config.yaml
arch: "densenet"
model: "image classifier"
dataset: "streak pictures of flow and ridge fields"
train_examples: 97500
image_size: 32
crop_scale_min: 0.8
horizontal_flip: false
rotation_deg: 5
cutout: 0.25
targets: ["field"]
num_classes: 10
norm: "batchnorm"
activation: "relu"
depths: [6, 12, 12]
kernel_size: 3
stem: "deep"
growth_rate: 40
mixing: "cutmix"
loss: "cross_entropy"
init: "xavier_uniform"
optimizer: "soap"
beta2: 0.95
lr: 0.0019
beta1: 0.95
shampoo_beta: 0.95
eps: 1e-08
precondition_frequency: 16
max_precond_dim: 1024
merge_dims: false
one_sided: false
adamw_lr_other_params: 0.0018
grad_clip: 5.0
steps: 4800
batch_size: 128
epochs: 6.3
lr_schedule: "cosine"
final_lr_fraction: 0.1
warmup_steps: 140
weight_decay: 0.1
adamw_weight_decay_other_params: 0
Rows from block 9 of a small image classifier, named by matrix and row number. Each number is 128 + 24 x the weight over its row's rms, rounded and kept within 0 to 255. All counts start at 0. Numbers have three digits each.
After each channel's rows are labels from the 100 images, of 14976, where the channel reaches its highest value: "strongest on" is what is common among them. Only what is clearly more common there than usual is listed. The data: streak pictures of flow and ridge fields. In brackets: how many of the 100.
# conv1: bottleneck pointwise conv (model.blocks.10.conv1.weight, 160x280x1x1), inputs 188-279

conv1.100:124120091138137133138135139100151092129109146108157149141121165055087132143095112147161082119145131155137164092161100127134103140134135165123146149089114129158165145162123135139154143151107099156170144087133086121174110176135097137163132100147192163128161103121076104131116161
strongest on: pair of whorls (59)

conv1.132:119139156134140132127163108132068086104077128128114125152140132100136073148125154174176136075126125180140138059158133095159146170117110144124128115177142148113107145122097132165135109152110109084179064111098104143081112162141154122105137110120138099113113110104113114207087131
strongest on: pair of whorls (37)

conv1.144:157166132116104184104145138130164107142181127150162122120122087151109122112131119127072146118114086130109129116178160106152132136124147093101142079133119089140116081116111087098142141134181154139095140108125111136194114087144123159073150107101161129160118122111138126079130139
strongest on: pair of whorls (51); whorl (40)

conv1.78:082101120164152118183130137110068122087157149155109084095122120134119115120181185149091121104095134169104111123153102133125084114097120121133113128121115096087117169136089173106168159195190127133147107145164114137131109116113085132138125106170154129147157139098166154142095132
strongest on: turbulent (43); pair of whorls (28)

conv1.47:125146129119102107127111099102172137099142167134122145149123131130133142151117133131099141126131130151116156129122125146106127154139151178140134189103134162110121120145157124156095142132212118139139084150078190113138120133174175125109165087152102111129164136163099078112141109
strongest on: pair of whorls (30)

conv1.45:148138101103130097171138124137096123124099101123133146128122132125092176117144081151102098145135156098145175132113120146163159140090094110121126175144154156109163157169102122144160121135105108090147116133093114118085117150094123148130148146170169101102174123091081124103103135
strongest on: pair of whorls (59); whorl (25)

conv1.107:142133111132113170134150118137127112132163138070168129154128156105112120124092104147148130132137134135149106132133144168152141142112127105130121106137086147114167121175188109098098119047102087169130168092155088181170140136110140160100113119115138139178081204084099105176109132
strongest on: pair of whorls (38); whorl (34)

conv1.98:110135089113128111104145120128142111109096140156205107149148121081095110148101124164135148129148112141129136083095159127091155145175130162147182109137129102114150155118079144141168135110083121134206156123195101107146111134101140109103112124097103222145131089086174094182136149
strongest on: turbulent (35)

conv1.152:101107167113138149118178106144122126098116122118143146178134135151162112152121145088128176121119145148120105105117108103149130133139143186123162102158104122142189118154125127146123110075129124149151191146157149146125170086147116109089111143132070124116141160105127120172138140
strongest on: pair of whorls (29)

conv1.114:159116109102154089123110121122128108151114115099153096130137112098127124163107114089095086084149153152142131130137144146116143132125139109176150104119083170091093112071185147119096086085105111140064076142106156170177135148119107156149138064119093078129119062151126126137094094
strongest on: high contrast (87)

conv1.51:097129112156154157147104096147123115111163095121100101100095121105111091132116098150133124119114103124111147170112083146150119080113134121136128144134137097122074183219098133141119088177115104118125202107127164114115120112184135168156135111088130080085140141100110086098113145
strongest on: turbulent (53)

conv1.104:160127138142175083131112095143149131143154108138088147120108152162150113158191077138138127137113118134118163141133097111125103157137089114088135139165109080164124079126119132108087142174121117154084148095133167120171096129119135164108095161156130091128136065092123102144176157
strongest on: high contrast (88)

conv1.63:132168140153112114140141127137133163160118115148151120119116111076087103205140105185121143148128134151138149122130138144145122147075148142143134132139115113112148160135142181102143108109115127147115177104130177095163108135154088114108141108122091086167171166123099102124157179
strongest on: turbulent (56)

conv1.112:124141167115121166136150128139112157130138113173177146090137139102129159096100089118125144129137116134171105132144109142112118135186156114108148067146135109126147155159100133105103153157132128078113144116194120159098115130123091099143107106145135156131103175138166178096128113
strongest on: source (31); turbulent (29)

conv1.54:138132116139106091097126169098112113105121179114106133137096122137130093128097126148145143104164124096124140143125088141089178120128097151087145110098123128123147126079210127137161111114090175105111087106118143119151100083057149123133122153093145098125094101127080175176147143
strongest on: high contrast (70); parallel (30)

conv1.151:078110136155079118152136152120146137139146093136162143128110143168119091132104095094144124089157166113116144124118136119106145096154114138163140143084137132111175119153160123183130162084113121091105161086157093129159153102118171114120114134107112162187154170142128108120095108
strongest on: pair of whorls (32); turbulent (26); whorl (25)

conv1.97:119156105123122072157144084108119088083127132126111161134119097129154147105086093163130110119084121120110140097136154133126112119127142144133114149109085177165155129150123134100073122118135199107136099099107141106079131102120141109108159127126130074118136127099108127128113147
strongest on: pair of whorls (25)

conv1.92:112138167103150117115184092094128122082133147098105156119100142162153121148110169105092146112158132078121130097112134159189175130147117102133102093193120156147122135079130138169116125115129121125169057087139113142115107152104165111141143083184108102084153136138124138182121127
strongest on: pair of whorls (56)

conv1.69:100134141136131144154129115138115146100157101111135151093122083137138138162098155096122114092156151090136107155163108136118126159120111116155144124144101137137193094088104159096087104143085110119107112088105124171157176115121089167146155095144082099114101132161092129141144106
strongest on: waves (32)

conv1.21:113140112127105101091085127159170094181114130109119098142099160144122133111099109137151174116115130128133145131121115162104137127125134141109107173159126070156112173100114111079093134164098137140122089116090147100112097121082106098159112175148123131132127092120156079154199098
strongest on: high contrast (67); source (43); pair of whorls (32)

conv1.61:096131104134144147133120139142163159133105103098136117146154165095096093095082102109112131110131145156152119139089103115094129143159114138138117103130133138120083111092040131145079094133142147145129127086120120111161117113153086167142130095146141112090111174114158138112135127
strongest on: waves (43)

conv1.90:103125144090148123198124143159118146111128132084090124096163139111140130120126101101175106080118163129154135121141131111140112157078142087140061095127142174108163143221109078119176107146091130140108180111096161127123121170137118127116135151168155061158121202116105144112126118
strongest on: turbulent (51)

conv1.94:148141133137118098151117121136121134103157104121113120126090160111170101125144163118140192123141131093077125118109157095142120160144053211142157126097116135165129184109102112122099145138174137125125179112139127148125136145084096116138122147132133149090151133117147129162176167
strongest on: turbulent (69); high contrast (65)

conv1.1:085110123136140119140119108152129099064133121136122099146093061112145110098098161145084113099132124146107137126129082133098158104117123130165119121076153119118127094088094179152112111138097096151125111105122108104149117080120099104067097136108126145132117115151123156105108107
strongest on: high contrast (92); whorl (25)

conv1.30:099141132112115197145109140140101101133167092110103161118133131101157084125092131111106149145158126109143102107145158096136105204143133103115123146151095112124129166096104104135109099116155183151165159126120147133181098134120143116097102092100110118111142130125132138145113107
strongest on: high contrast (95); source (33); pair of whorls (26)

conv1.50:110194112118115140139100128111123124107161123102096137142126132114150160151120118104102132140124136164147143143147103141144154086116124117121116160099117090102107150085114165148127100136073146148133134137148147116138106131143146116153175140080119119133163166180134124123115091
strongest on: high contrast (80)

conv1.126:123094123102180098147122128130116122151120124106169142099108130114122104165152103126075141158126125131146126100122130102099161161113123119107114094163144144128137131084124113108128166117110137148187121109137118195181140110101118144147101099142146151129083170157147122157111078
strongest on: pair of whorls (46); whorl (34)

conv1.70:129139109176156145137162099089148138107170109153138138106135122118127150144116166167108148098135121105185087130122120169127135106104166165094138094114138133160126129128117156133111165119093128175081152125147093108140123148124192141114128117168133133100122130150179113168091121
strongest on: source (29)

conv1.131:105123109122142159159109119107092139117122116135100145123116141177093122110089149109124139176133103134095147165166094129143157128093131121148126086119098172129097169124139094102114145102096176142152216106123147115120156129142138134086090104128164103138123134135101107093134118
strongest on: turbulent (35)

conv1.106:109122088156090091151136121152120109115180132130134145155080143132147101140149127176110138144126137140129121110150093130109101119107119152081094082084138158133158121156079118074162087115109087125138157122131116127162138136145128108153074091109146085116146123088104128115099131
strongest on: pair of whorls (49); whorl (32)

conv1.80:121130124149142114125103112167132146078108157149167086138127129114143159133140114103128138107156149147099138182116192150093084127171111139120135111137103121150109105119146128170091123150132134164169121108129130099131157153123113086189130141122129230143059156149128128221098121
strongest on: turbulent (55)

conv1.22:122133107111073130139129112106117122131109165175152112116146097148117149107133109149087132129112108126122184126119100121166129112144155123136114171127113123125169121134125123128147119136118115133141151116055146093080108131136082135165135087118069119085151141152147125144116142
strongest on: turbulent (43); pair of whorls (25)